A small multi-label image tagger, trained from scratch.
Model: 24.3M parameters, norm rmsnorm, activation geglu, patch size [6, 6].
Rows from block 10, named by matrix and row number. Rows with one number belong to one neuron. Each number is 128 + 32 x the weight over its row's rms, rounded and kept within 0 to 255. All counts start at 0. Numbers have three digits each. After the name is the row's rms in percent of the matrix's.
# gate: MLP gate (model.blocks.10.mlp.gate.weight, 768x384), inputs 275-329
# fc1: MLP up (model.blocks.10.mlp.fc1.weight, 768x384), inputs 275-329
# fc2: MLP down (model.blocks.10.mlp.fc2.weight, 384x768, transposed), outputs 275-329
gate.265 099:066115097154191133148117166144122140123158081198127096102100125077136140109134157120205166127129121142109133078139112171094148144117123180166113150094073153043133150
gate.266 107:128112208126112132109137141079118101113122108126096130117141126048094108133160036150145046095151121114102152143179138135094137136155106115150163099163184111181091137
gate.267 104:089183158138171043109154091140104134105150161175148122168129107141080124153131085116162148103125131115116152078139143130160133090135116086142111142118095155131156139
gate.268 117:110121172132114116157105084094190101187147121086141109179088131099046147115157148161121121164154147148119157123139154152110065159250134144097135119144134129168146091
gate.269 091:125153092107161108136134169097133107073119081136127196148133092051248135131159127162211125110108150147166151164121152105147140149085104110161099110153085097164071140
gate.270 096:149106067185104147137143141103087102110102130144146140102129143095112152140095155169059075164094125169115104144140141120160134131139116077102137220145065124136084136
gate.271 110:177131122139219122075140139140145075150123181170149114151146154133094148111158106111140131102081178113113115147115141109096151130140142110135092135116153144121143122
gate.272 122:150114160146118110164100105115140127141100145123109123173112138153097144074104158184178148160106155073083123153192097134128138155132097111105163144182161201068145200
gate.273 092:123104211071105113131125112103121123151181124128149189201080113210089115126146117082198153132127161128174103167097114107121109166151090116081127126125153117126158085
gate.274 100:179130163160090176053147112064120135165115119143104151139144072103140118179072099167155082149103177114124095119160154079090105073100091083124133115074145111166177115
gate.275 100:123113195162111132114113139136149098101062154158121096165170127115179128124150094153144106122131177190166119171150136122128122106150151103106121138149122081194139175
gate.276 098:128110135136069092143153125126133083131149171132159133153138109124072095177114115158150102102195071154121117121105169137148142103114181096100154162122095173123118118
gate.277 089:145140127113144173135119079116151064150124213202098118159150120162103094116138140131118091134056146125100137056142156136047112146158171143142134066166189149144106165
gate.278 107:198091131146121104149073104174106111175115111087160094159091098087081143124146136174140135122161123149170010092154131147081113106156126137127070132117111127111119148
gate.279 112:135145117076147163128069112131149172083155143100172109138098129095084126146111113125114174141097107128188168097161133111126110129102165137122202150149119109149142148
gate.280 119:151169150140092125063017105141123127112111114118059125185143123098195106103157197104128141111139120126152136167121169123142130089136198163055114048152082148109100105
gate.281 110:120117148116125084127142144166138144098191176158111143116116072124141129117119115093075096151141125071158105152093154136168113193114128157057156145163150109114113144
gate.282 089:112160094163148178113126144148125138114115173140075099122095162096190109104104074126124152156157131106158121125086127143130124073110180064109107159117148152137127160
gate.283 103:145091171066163114049125110125143152187133125146148114121201178179115115121169091142162089137156107109122113085141155088148142123122119157148139145123102201191126185
gate.284 105:145148179124172091151117111180108153137172143112155124144115130158130154112104152149212137125111155143177144097083136069110117175125108146118150138181101162135133130
gate.285 099:097183165116105185124162131104204117119102135165174108117134129124110187135143182130120097200117185115063162106157124131111074140165109172101128126099134137152189177
gate.286 101:088125055145110151134139161149102178062147163092121200116132126181104156113110119102152150122181175160162107128158170156109156129118072141151128153157140095105171115
gate.287 097:100147149152151190131213160138110088139124130065074103113181115054052103100139062111095119138120121141156118162121130193140096170126172126133133171134144105141123163
gate.288 082:139144082100194086108123069141127079161118174103154112199169124154151111121080150168162125105163131159148078157142085161128183141154069091089137181108123108066136139
gate.289 090:091140099102153101102155087144110128162080110087165148160147154142152135122163076134171133127163137134173152107082103117102106127137118117130170145107106189164154150
gate.290 114:165133128126156137114114130140120202151083123110143102102161076114093162097136112114125135112120073144106139101118117057114144065160130093168139106149066099156095104
gate.291 103:099149134167123111163130113116161192185129122145077133130075149089125184106089122151119137107141149089146070144164140209159145149144201117151183131088086135113126164
gate.292 113:146082143175152139126148090101159105101140155127137132130106140127144137090088192113142105086107160089128113047070118093133136160109118085120126084150140112131134114
gate.293 099:079074156219073102104176194097114151102156109085093081108131163114103104152114163110150117096148105114107158163130120167083147096124068100138185131101144135204135157
gate.294 129:086074062162103118075181060165179162136141159086186126105103155148124127171137133088116177120149148157099128104129154137185112123172109077126114150116183126120166122
gate.295 093:108132113148124114117142159161095139106096117170093122097158105110099104147098112109125143087115110140137100133139132149128098207137166123130119189071125089145120100
gate.296 102:114136131148125142103118161117065122068100126141113159128094157164135131081181065148191121085066135104153081091121091120179105156108158148102118138154112068141079191
gate.297 088:123173171154136137081156154073135179138111139094129156132120132077142055145122097167169203154124150144151156166134110131195116168102183134114089120111171142149119138
gate.298 093:164153122092157157162141114145151145137126103144112090073146102097103133169118072167131142093155147069167139083086125197092091192181067067110187105159108143190113098
gate.299 083:149144115124179107118128180156109089169093092079135094161108094171147170185181069111089129076142207156108112089141136201086136114091125088138103143146120197125136172
gate.300 092:117148110176108153082124085149172059141126078147113149134166135144135177085141123116163124153120101138183150180125116195141061153078113118126121125068110116072161114
gate.301 094:110184069098141125083175158068163142149142161205131113119136143121150117139062106122180135096099104102178093146158136131159117158143131142193107133106172086147141047
gate.302 109:102070148103172104081092125157170143150119118112111089090154183103112076134126143151212065094145100123085152139078137134136120124141143168166126107167124120098129115
gate.303 100:128139145132135129130134159165199167195128180123166179133091116139139133134131111072092126116194207144036075097103130144137140152091146119152153105154120097104155207
gate.304 096:079104164105166093112101137061106137153093185153174176064091093111113090119126095120124113123125118099085147087153113123073116166135131134108117100190148110107164118
gate.305 103:143142154062106072071107166131165160091158120151121181199172104086134137153171134178125164148149118100132095126172126104085149174111083075120098103099146136117161121
gate.306 119:164071076118144071114115144090125171114085099149079093106132072114107128130146108097163141068121078075120122148131106124111106147084173164160183157175091121136113138
gate.307 085:108108188107154159152128103086158111103169104129192127196103116133158148140135072106114114086099127131176121162163136115156179151147118083114080186087091153105168094
gate.308 087:149126137087138136132160136163163104157087130121079092209159137118157152163121125093120123097130124137106084171090080124122129153112101109108108124142127164119132162
gate.309 098:097126137111111142102182175127131098126140130156083064127129144081135109108136104131096097136105152073088149134160114088086208083139173186105064094205120116100146146
gate.310 093:155146162129189117145162076159122140099105126097134136169112110125131149173125062131141143150072178160136114127148192142100160154106113089111150080132111067127114152
gate.311 089:073203095121173089109098142161156105143112130150176141177134102102112134097110120133100119098084197041163120180164161134052138128119183124153135064126115110148151144
gate.312 104:093114138077189199132129158105122125114095152139104205173127177104106160098097096104110144094110095111087152116106168120138129122141166126047106124091165107115147159
gate.313 112:106117077157044079138092066140143133111119137071170140172164141142145100202173143138116073084059111063149173159027131063123117166154124127112127116129077137110137095
gate.314 113:117110111111169154124161060087053119098103131105130139107146090209093127076154115135117223143104106128184121097116110168189194145159075093167085103140135117161103179
gate.315 104:109118103138125113117127158118142083040095191113103163143107141104103126143137172159121103097118137174095096154135128177109082114178185120102109102129174157078177128
gate.316 095:132142128117139130145128046153133178138124132117123157162100118103121134101112139185104117093140142053068190144148145118124114125162117077121112184136125106172174074
gate.317 089:064132149123176083212168136161137090197104117068132143155129085156138136157143130170124145126111129099094179074095100162130128132166090138117123158165133161159096152
gate.318 088:096202153147155137077143155174171082093154133112077123168111167136162147097205105132149127094122142164132123110125108140106154181122125096128111155132103173151139125
gate.319 107:104195171157188119107130102134114160135109080125056139180079092140078162183153115133168126109142129114106117163142137108113174091124085203151174187104090097161158066
gate.320 099:083096098062177133184155091094131098119126168132090105138145136142107155179111147107063090140125157116154053103134140154170128120129126140115091130165089102145193136
gate.321 097:152177145126147114180158110125114133131156146160173100142191147136111107161134126118167160082156073167110138150187169121145158131115161110125117108121123140150019137
gate.322 098:159114156139132178115146139104125161174154103102089090166152166112117086159061117135109130144077097122155108163149176119100193137160136113126143080144075165203131157
gate.323 116:088089136081140175042143091137177101155173111117087145161117109125133154112090146184102121143141188148178140172089095154172085113086116093159102144154103132103069139
gate.324 114:104192173155088182107152158119131135159167127119073130132099149143176136087098146124139141168125155167064114111161118147082109098209058103081165111100164126057128185
gate.325 123:102134149121183163123103118171154088196192148119157137104139136179091104086118119147108091131135144172138183126156112132153184143175058118109165106111129082104093113
gate.326 091:075096113178076125192145160166104124147131157107157149129134118102081141161141216144150156134177076159147058149139115156129167159155109150110121062142124055128150097
gate.327 106:124127103078117130122068152184091177097121127133106168165193149098073116092178111100165187162146120152061041142143189167098126122124126125189096125170093150163159143
gate.328 084:116166178115116154127214094092121109212135141132081132116152114114118115124120143164155126134169142131148100126145137108158083127117183131172105101118111155131131142
gate.329 090:143108132160072096130134146104143101122142132166080137110096164103135135118114134135161137180117104101149110057084098165155125120126088133169105137161168089144184162
gate.330 099:160149150157150170178110141137121106169167188129140075142114125130122131105151153148124112125091097104096135119134113132142110145101114054078120116042145106140146177
gate.331 105:088146136111173074162141084196100122133169157173115139176159138142122149181123190128118112080101136160131139167142161091111158200107093126150136056095091090088112121
gate.332 111:088135159076127083161131160098143119119130118136126145139140132175096096114156069142066062103108155149119104135136145137151098127124127105141143166145182085143171171
gate.333 108:126122153154109103118118194104164132139101095128119130128185148149099114108099123143141123143169160113112066137135169132121154136135077127131137083217093161146156086
gate.334 093:190117096107114168115142115104124139140135092060099154115073136121181142126086113148125129091114111122154131128095151109148120186173105074126199140100132103136172101
gate.335 087:162072143170117103093119150111158099084083182137051114177136136140141151141116140104106114102119146125193075091104117166184137089164090115190101113169185126148112114
gate.336 082:161129102180097162095082131130201126193113115166145160176189115105127100168103115179145139127052125173213074179170091166131161125065089122113103225124086119095097140
gate.337 083:121088094056134165149204117122084136086130143153104195138118146123125170114064124159124129161167186112124125125101137115153122108087119102110160111127134095122143143
gate.338 087:089111171180107113132114141070148069142132113133135181142151080138144145089133162120131065179143080118047092177126162144188101172111117041144146149119116142163087097
fc1.265 105:071088075154162120113123116152082133081189143150148045091087147119132135137073097098117156139122109126143121191117176131076105116126183132115134126122119123069113131
fc1.266 112:151082133140144122134143117142155126139039118168142163057103103099147126158171126130070121083117127151096137127113087108153164175134139058111138072087153153073109147
fc1.267 116:092126118143108172146113142142148154116113125183065115100082170159208080111186170117157155060131104153078116159119118079131117135135164185090138094130155141094087132
fc1.268 123:093152079137143186130156083132159108101158186143103170155148110125162129187163130119039097143126117125125120163110122148177112188164103189160103229053109130110138090
fc1.269 089:093148094122126147137170118178079161129109180144115179151108184132131107075082125188162137147140122084139112221103178078107121155084150083096122106112078167071092142
fc1.270 099:167073064139095134163149161135077105119118109138099117147111131168071110136155221168106123133160090191131087146114161128194150107130074121153120116151114096102139098
fc1.271 109:102073185076094147107187113169155140058159082120127082143162072189149153095105149192166116162103108112138159100132114187129153159104115116102163125126153142089119065
fc1.272 119:125106111128102098171139147129160111152142098149203122158153134155173139181162141068109156164063140117086138072069107177088133114105154180127154114100115108184112138
fc1.273 093:118110113108168125114107149189122037146164099162072198101181131125128094085129108108130055133067108133140103151138151158142150105117134107140148094106122148137145168
fc1.274 093:152145184181096103107125200095100123161112132163157109134121074173103171149116094087147117064146227173115141135083130095144070100101147125151103148077148127079100129
fc1.275 105:060201132137130125094111063116098123169170143074128081140110082127103133101095157082122085129060129102115170124092113169096154134139097129207144141119079196156120139
fc1.276 103:083186206137145130215107159104085156143154074142135098106130144139118168127143082080102073152091123152086075132134131122165141131091099168107147168160128148162152111
fc1.277 086:155122114160143182113102091138112147165084143147130136148117127112130114083170154168198193122068105088182181152112099149075119146091191077111119196153140134139124051
fc1.278 109:160154127062168123136139163135177158091131130126109177041133140134119107102049141082199122146166094169085190112111112122103202115100148099158157106128063109133174141
fc1.279 115:087114098108181128125101127087177162183083138142091164120104111068153153104100154094147142141130160159104104110120116112101117115118174159069078111063132144109134101
fc1.280 113:159161123059188134086099188145128126149125077161080049119123077143141135172132114110138136132155118145106106134186108103112117088237138061133084138092117134198105137
fc1.281 108:127173088134137191165082135096121137097162086183124142105147205179080124068124167133105132090153093142081144104061108136124098105153133108158143095139115120160159121
fc1.282 100:110090102091111121110142070160115147087153157159102110095096099107161099158111100163102136169075082125125120086174123067130153018116124141122142150183116123087146123
fc1.283 099:101176126198120154146125145164162065081110106087144111085075077089156169151060188073102153104144143159164102125072097171116089176130145155069153118139166128065081140
fc1.284 104:166159150152162098092107128156110189134138108133099112116094129124101154132115181179177155092101117127138108099049145095116118178147151149084167116182108158132150138
fc1.285 091:149093129110104128080164135132079096090141127127207077122088144112130087137133162191139152060167177095143129157104137098167137213114122145154142089092155118088113110
fc1.286 105:163122160110153166158112087111162123143135095132135080163114089100152132163183139153131124169101108083099089146094104066120124143157116111099077097117174149119059103
fc1.287 090:121134150110141141146149188090174177188125125090132104134163118071065117122175071130096121142115157135146116165158134109123116148116140121069124155150158098107141198
fc1.288 084:081084154057134117103148129117126176146163122150187128135148113147098125074104144164115125069144098138133171118085163147169142174114096134094154140101143151155138161
fc1.289 097:148137147125117116094085188083145090162075094089063069173191141155142112135161114126065168148122130140141114078158057139108077128086065128114117122111121128157134103
fc1.290 112:087091161096184115183116156141103114109167150099109188153111138149191085113142157186134103110134158193093092129147103126113131116122132143116117180094180192127173115
fc1.291 105:170123158145149126092159126135170074057133105089101165105191130083135089103125144140089106178129102111119178112129078099113100080173086148155104140155172094168095123
fc1.292 107:137082139112079182129158140070100141140159116149142188120081145129125163093109174140130134149164147143141076099056072098132193181135177115111137150137110120151138153
fc1.293 097:149122172167117172119142142172167153099166127107113100110124143123139136081140153099142120137154093088159140159099142094115185126192117051145103130162194157116142146
fc1.294 117:126082108130232133159068142115049111135096069134125059137098127063135123140161151207130118179177143107141113134089107100122120145105160168147085090166148084140083112
fc1.295 101:043145085105091110163169121130114175111081125187119135152121079092133131155162146145136109109154116123147147164136165131160141143058104120131124152119098109132126164
fc1.296 106:152183112128151088117063151180108140116091124129139110133189179179127133080136104092166149119101151117118175095092101150124058184160143099109168133103119087180099129
fc1.297 095:123153075095181165128067137126073079189127128085158087122177134126133146147125161135155137127101130070128146152067166193110127186106136144065170156087122100105101103
fc1.298 095:134134163157073091045077109171186129134142121181035129144118153122174108104152154137063098166203098128080169147171182127176088060085141154131025107067127140153105073
fc1.299 086:079136092117129091172144169157100129099111126090120122106151112169160123150186122175133145084152141118121111085112126138070092161087135061139117148137111172143095151
fc1.300 095:100193115108150139174174134090095123140141129085128106159129133123140083219142102124086105126145093065103126120134177122198122134130116092114096100190161075141073147
fc1.301 096:102127118150159140075149161122185131151178101093149135163233126092124179138131105163154144146164129095186180135094088087133102112128144136135131082095080134149197050
fc1.302 111:189154207156163141160126144138092099108158143139106070114120087103122099115080123122108160145095111131105130075173100144146079138117069168117142098110156146174101131
fc1.303 095:081113145143103136120153070060083085084170094124091103085135062188100090144123114145119130125133113121195115160151157086115177132170101145104183098097109167188124050
fc1.304 098:104128109086052174132128127090115154120144137067133083118108104105077140098129087109095114096123176093092102109096112161142183141176165156125155174077094158108114130
fc1.305 111:199079084156159117108169116128143109130127116104113118093074107165161113067162174113102102150029120111143179131137178080135102069126088140110133116150107144165206120
fc1.306 116:073181164173136139161199127130124098188123148146153173142164175155162091090161160173094177136111102160157112128111128157171160132132173111089067131099162117141112127
fc1.307 091:135142130127096119165132158141093072142100107126147149093100208143084095147100183129084130114111093090128113083106144143112133083114045155082190129151126114099113144
fc1.308 096:150141139193118118111154173112176087128061110119096050144150129157137099161173125093089138077148187182107164153151088176076147114095156114142129113101112086144115132
fc1.309 098:130145123130181162084064177161148120162160138133177116099110102098122214139142160198163077075122129138120213122137100119144193101117141129128127114145117125165114113
fc1.310 093:111140157141123136146088142087156112141160117125087136154107128187102123091152155114159154132172112081106037118139087116155116084148111129148153156090156162119134102
fc1.311 091:152069101106115165120093137087096118156080149138094118093120151036150088177150095119121164135147136166092097121126109086199136165167114062071145121129141165131085137
fc1.312 098:123149104089182164125128135102098142148101136112181175158127141158112126117073104106112207126142080131079150094129155094106069106108166169087171106115169096160142111
fc1.313 108:144088070095115080154124152095124152133103121069089134165147114129140101105096109090096124149113114172111128093100116108149116148100124124154121123120118134061085091
fc1.314 105:132108144102127099148155103099106155157064147092151101124126118116117142097162136106164142118118108117159148080069093162154178145179128107169103109184127112068105177
fc1.315 105:128138151113155074159111138092097152210174127172139126130157143149128128163175141066182134103133105132135152088097138111124148098132112092131110114154134064179136190
fc1.316 098:141068078102146054116143149089140141123150116133099077086135151151149176130081058130103169115100121139154155129141116141099140131118094125147125127105121100127106139
fc1.317 089:116150132095176161075118123110133124163158148130146093064142114157108082075135152133111122034137133148122153112115183111163108160129162130113116114161186072092125110
fc1.318 089:112188149161152185056090132085085158154100133136082065214117220116182112154133119160122120103115112143123108141167169145185157117150131165131098147144135159130134118
fc1.319 098:148194101168132120137134071112120119114118111152099101132092104157097167181202094136194143113146113087118125142133129101116153107101109131109132159108121098189169088
fc1.320 102:126144098157131126076138181186102161150174110089169142125111083189196114061137085144162171145102105175190173179135160055120155178137112155143150112141185128117129132
fc1.321 093:104092093129128122089094135119145142096097110076136107114068096117125151071163068096136115112078189118136111142103120035077071181154108120141113133140169118120183111
fc1.322 091:133176137106122134125108132086082174128159123135121132190133140099108025194083150088140113133065119144116183183125139138134147126156180155121173143141111095196156156
fc1.323 127:120119118086178114124227148137104175178132124091125118152095142102152149135109119165114133085128121170089184177159118139164091148173153143155104147087168142118143174
fc1.324 109:084153180133125145145114174099155087138162212153103067132144134114085128124141199137119193096105143110089143066158100162112101087151095109116154189074100090134107118
fc1.325 111:081109125072111120198126103091136072170161101124093129155142129169062151101081124102133101157114110139170163083146079076132153154155119055117127106131102065188121154
fc1.326 089:154155168092128117116115071110090089070107081132141103138109138107159154133167144156125138106131144166138133130112091112135151096077141163101150156157135129072133050
fc1.327 107:094124123132118091112126120130122161137101149112082129164136129152044170120108163141212135137090078175098096156131141117146165149103142133195065119169138111123150153
fc1.328 092:114118178143149170142178096114081115178106118153121143154171142096122061111137118134125089106215181110108072088163133127150100093128116132147159068080099145120154074
fc1.329 090:120140137154083118132065138167110081128157179106092131140148108152084134165124086158072153113153111138121129123150128163136096154183194097125140124062073197102146080
fc1.330 094:120184095182148113137073140109129131089145081145157132163133115194059159161141078152113166109131101147112143112117139142113092133102120089159120142123105162130171095
fc1.331 102:144079115151151136099145081116128154096134111116112120109122145187084067052080088172116131111142117149158200094141132205149143037117133137169108152152120149132091168
fc1.332 107:138089124160093117090170173102122174119139141117089152104149091076124140120173167159141142151124130099174098127129126125152083178106068100117190140120137118114106103
fc1.333 107:187088142124113121117123156160147115108191064081092120114103084119091113150117153154125067146150125091130115141097177099124107128143095123121116122183137111156203142
fc1.334 084:149134162071191125088141145122119133099176124100106163154145156154149128140068147141109117125122135062112177143124113099121160110116082154143096081167109174128164107
fc1.335 093:155165118084144134145106115152079127164173120136197128077066133112149145150108137126179136142181096124142114148132127106125177108055179151082127071109120174130141125
fc1.336 086:128065088086106174108139121149100117090042129079085143134182143097153098153112142125112111119192190136154141085070072178127079127151124151107136091139097162128082106
fc1.337 086:084144126134102161106103102168167039111057145103100135062133185130105093144115129070110172162116065079152119100160152149174111163140153099070078103108112174128139100
fc1.338 088:114097196171079135154088171089119068162128105170144141103112111138135122103167158154136058149148112100104118114124133166136110173121110152164133147119128126107068108
fc2.265 102:142109143144151092107133087106130188120127115097155122140089150105145109106104125118085154143152178153177101102120118142179183100142130108162171123087107095179151148
fc2.266 105:115048140131072107096122149150138186120174096072092157101139161153164128181120101146129115137105109098139095126133116173172184095170129103109154130144133152140082118
fc2.267 114:113098081160124110139134139133082184117078104116135121098109138048022148126126148157075104127076126144115099120115126145137116119125053198125162110116075053075207145
fc2.268 106:139168096187133120151154117090143093090131210160117094160150095117109150137087138129122111063157066123157121156133160088157133156088120127158099148190136107096130145
fc2.269 090:071132090133137114119088119156093114146152113083122071169119149154137174176142134083118171141158092120128108115154168129152078194131120107085129138118129153088127152
fc2.270 100:115080118134165108092149131199100101177120153140120141159078090140127146112194126065134110157112145144102139128202141123166105108116128129163122122104104213122132171
fc2.271 103:133127130141141089141162080109095145128158143110110139115074121114204119057173139134146097151144128104164138110131155131151126158110133150113141143113102137122139120
fc2.272 108:142121110164106197145119136156108070109116073116113127119066166103134085128177094127102229127121106180153140115089130095116133083119104123113128133157142106054138177
fc2.273 097:145157152110153116185184129125133127164152114112103204170133098077113112131087142116083120106117093109111181141100130182161106148118146080164107096119157126138147134
fc2.274 099:166118110144116168147075175084102140156098079135100131078080143079149136124189186124094100112094065122108134140153144126139098091075147133158060170140130112073141114
fc2.275 105:152160138142157104161077090192208099108129140151152145111141116118125100111164112128112140104077130110166135158140129110135119205095078136110139092131155108105153103
fc2.276 107:185133124079084151104152101087134104125160071112175179142111161157182148166112140124086120121084127144145120123114157114140167102136149087103162061105141129116075139
fc2.277 093:126135141103194096164175179131189057038096159088114141105139063116127067174146130073124100128148174125084124163178110104141134088155149165107129189145120146089103139
fc2.278 100:192137175122188121140150135091098146092116138152160087195101169120113109095142084158156132099165169110122151154108220143152166120166159148128126144165104153122113126
fc2.279 103:187104159161092185130148122149132099108138164103174100124149101173123096125095091151122129145108131137100091121131184118140082078137132054101140075137164153185166115
fc2.280 110:134124065135123104129156055138100116149112097145124161171112165119091089145110103110132099139158175112123064100115088103096149119044110167154110078161164091118143107
fc2.281 108:128105168139103108117195142182066103053122141116107128123140115141183085160133114179136134103122148089118129085119082120119117103072107188081127147166164132183137138
fc2.282 097:095109183158123117100129149124132150127132126108123113119128117104095168121129181104161087128133161145111123104167156162048153117133086117155135104150118213140108155
fc2.283 095:234119129158166139103178112145148116083175137141125087148098111114199135061117095101137102130158119136156092125158212109123111148120133133129126155184141113137133147
fc2.284 104:133102159147118158146152131111137147075116156118171113141115119085122151137141107100112145122138121081148150103102124117171177085185148148076100141098124100092160164
fc2.285 100:113107114177120127160120135157115129131192160112095157208124073204119163178137139115134109173120128144104160130151101151134108091117098091139175088070154129134161061
fc2.286 109:155131126035082143126165136168182112136073143156124075119178177079137153127074182177090131227144118045150169071103163134148134100142123051097113136099089115102184146
fc2.287 098:177107166121089201131133111091096126168135127080150118140063116153116147109122217175194121098123128133142066096154128159059136101112125116115125100109092127059073070
fc2.288 091:104111076164044111134058118133100124155075149090072141117102071161165087130091140140101145081143087121134097154182133174175133127062140165104148124115129173187153099
fc2.289 100:049088136159146160119166110119130116060155079179131109148123108061144126153162112110153176089149119154159162177073083120114164129150110152080133162140104112172200128
fc2.290 107:145169137119123148130103074102078107162165146111122068066109044149131125105153085156145068107146158116109200100050134081105188110141125143124116140094105153140141092
fc2.291 104:156192151146071094118100122135110137094165142122177102133117134182151047084144151161119121123145125197144173152159110140139135142146144145139113147087140112103132085
fc2.292 108:150099115100099087132115144175161113217111131076128166118142131104149132111146076076151151129170141189142131110146128202127117110095150143133075163052128143134092136
fc2.293 097:152199165144174093126147127100133126140098153083159095130090138099119167138137177119096179125096110171144117144161112140170146162204110089116165142153177112141105134
fc2.294 117:125133129170095133156148155156115106140134130148109169073170131087151120146134136098152102113171083141169138144087125138128139178131176077087187152113147118088146118
fc2.295 099:204145160129147184145154154139127111134120108138157142134106114147047088109139125177111063137148124114143111156148112091156111166149155121135173113170127126140149129
fc2.296 100:111071091064121071127181139149124093107158084101203165092119124153090164117187181161165132062111082178032124103156175131140123130115134163146119117137150059107141170
fc2.297 096:143143177098050110104137128111141174131188103136154132112207141142146118083132111139132160079103154173194111073167154146132117140071127158178070137143146118129125100
fc2.298 094:129104171168169134130076143090118115096138079210198129088128155156125076176149112189097116089120152131137088143150160139048070147095155126137159098167095099187085108
fc2.299 091:168101118139152118120127145150177160107175162140128072153135125097127139122059074117164138160145133125211126107154067120126082110087151030116177117172158081138146126
fc2.300 094:066157165181102111127160075133105083103142046137146088118198104144153111178133169121159167167133119101129104075088113156144086101166134201162127128086120101094199135
fc2.301 100:143136167162163160158081103140149149098081101140094147158096105185211139119117187158072157133114099108120083169180102088161123095138132165138208170157078143146060080
fc2.302 103:138031154057112138150089183102104148119149121110111129116093162149162163104155125122124133107105162113184137176104155178140121098133155140101130167130092161145125103
fc2.303 105:132160132093124152093090142120074163185129161179095149161109159155165075172102130205075137155158181156111159176185179164166118154124175101104157170154147094141144086
fc2.304 098:101141065130157103120078097126139129170129151135078140182117147094103102190122116118108094163209131167124146198116168146164110101150145177111140108093153152173128160
fc2.305 109:133140139088162103131170131145153126072159076136134189126111113153174130102100194096114127081112138155050114110176108143124125193110202127144143162133160114121093133
fc2.306 109:161115120083085129133158116119137163088195151155113153212145099174128067136120110108111071140139082116130148137154080088099177121129093150141112088105125168185114159
fc2.307 092:123113125175163157149155144085118153151138056055129136148152120130118114060148155042115160091152159128092086175128147193097112083094105064115089132178141131131071143
fc2.308 093:127135166108061100128108115122172089131133103180101133168140163133077093120097137132189090141182118129169123176163094129147146140136144128141080139160138165108164172
fc2.309 104:119147148203152077132074104131109147170098132077056139135099065155103093143077102114161139140083114116165145159082087120122039155155106184108160076124160197089132171
fc2.310 098:143082112135158094126138154062148114116128103073145090171156198159106103097103137126151171139139124165119129118146148169173158095138134183113178075120082179120104133
fc2.311 098:108140195087125108146147162070127126116144143149139173121082106113119091128141112144169126132101122110126086130158107099097131118143098153098193128152112157187054124
fc2.312 092:052154120129129145082147077144158118103106140146127100073183088092181094154094142123155064152083167139143152091122183079146129062114186099140112110188146093112112161
fc2.313 100:077121149116104198088120124145090160160149083156067104126113093136093113128151147125128121141096127148177145105117143122147119128074085124104089159176102106144060114
fc2.314 106:168084078114102165115122208159099128170085144153088107170106109080164183168121134129089152161027211100141094073147142160072141126099190127145141119138131085149127098
fc2.315 107:119139122114132137160197093174118127107094109093123133128134133105097029144158118132135119105100093073137087155135050149133151105118153124125168095128093163062148128
fc2.316 098:092119112175199148165154155107106099162129155135209130100134133132105097089081137118151126133125120088180122141090138110138098146124103158146138067133138106149110147
fc2.317 093:186169138102110158159188133165082119095050130129146155127152142117085154159116105110148081151118148138114097144126200170122166111194057070133098146070174160147124109
fc2.318 089:170106142067144069173102138136075162130109144090165138101138073123120154093127155074159165145158173123101107110107108142123153106150112124164120096121140137115079095
fc2.319 096:176138125114083116137098129113129128157101126119171134205093105100050192116088128124140140097102077124155064123131191138105130171100117128160155166125098098136201151
fc2.320 103:120091171085182097137124152101078158143183145094117140138113140150090095145057154134140110141136170216140138104143147126142187074115091095116100097129071130086144134
fc2.321 097:106117163132135186165115136147201101165115158137115144037153204137106122149184100103104127067145118130169084115073126089211158186084125094110096126150166143082144104
fc2.322 093:107135070112161118139131094209153178148155103103117197119098115081108112150144074114123167095125153157172082157147139132094062086174184126168153095106113097120132105
fc2.323 113:175104119177123144132092123146179117144111080098126166142152155166049142158113175098096131145118150131151102132091157093102068086091078116113122085130132111147154128
fc2.324 112:095139110113108208129109120130116130191096094194112132154040100126145130097127166106130126113107078153129119142110140134136181129171150150101158174173131122187156125
fc2.325 109:113128171137194117145140165117110197165090156121144120123107146111149177191182118128134124105192113153122132181109144169074118087169128101116115098080165127131100161
fc2.326 093:081040141199161153174147101119099161113123101132100119149123168189140120139128049154147097146137099146155160046105172088109065150097139141126123122087114056145162128
fc2.327 102:189086141072168125178114173196153103013121111122107130128070132129133110178113112139160136128114160133172132118165115132157153126146115126155102159129158153132114156
fc2.328 097:180126165121103109099120113157131138083112115125119107144125057090147158161153147127072124145071127124121097152136136165150128069128142188142128089156128114126152099
fc2.329 096:142130091133134108127107165178135163122066099088198122072145108064079111124186067101157121213128116102132124158066162133107123128109085090136129165123136081132149158
fc2.330 098:116162154130092112173134157083091151148134126107138167140163136068119083177178131151127150142103088160135112103144127119108101193168145120094154137163165071183113164
fc2.331 101:151174183101114121054144121164183145129107104057117104096107144193109081155155121083129170176111140048115151129162123132148140158169107109155101131135159123099086067
fc2.332 103:133174115137078139150096083083111175125153063125157144078175132130137107128190114114073125116064121205070110118102144142103125159186149128052121115198149102129115082
fc2.333 107:148113116170099117114056048132125125116140162073119091057145185111137111122122105127124141109094150151141162177117162118059080147145160129111120167132175088092120108
fc2.334 092:088088085180109162162055161171141114199172158153131169099143125150156137092103107137169133131119084116170148137107090157131118106153111157086137071102157113132090160
fc2.335 097:140113150091169101173165116199127191108124122073130105148070094138104143171175155178122160134171108124179129129142157124128100153109140133169036157163118173154124141
fc2.336 087:078127087137149142097200098143144133169196071133084119115124081125181103119064176159123213127082186123146064162110090103233115111136112129117137153116132160106102146
fc2.337 086:124107120066143105171112093109129194094110126143137140144139055123120186138082139149186113104082033103103192127133141159129127104078128142136171095088146152098117136
fc2.338 088:072162167129138140170154134155165136131112168116082120123112167162158121080143136091144107127183152158203134169121097085116121149122094154112088127094145117079174135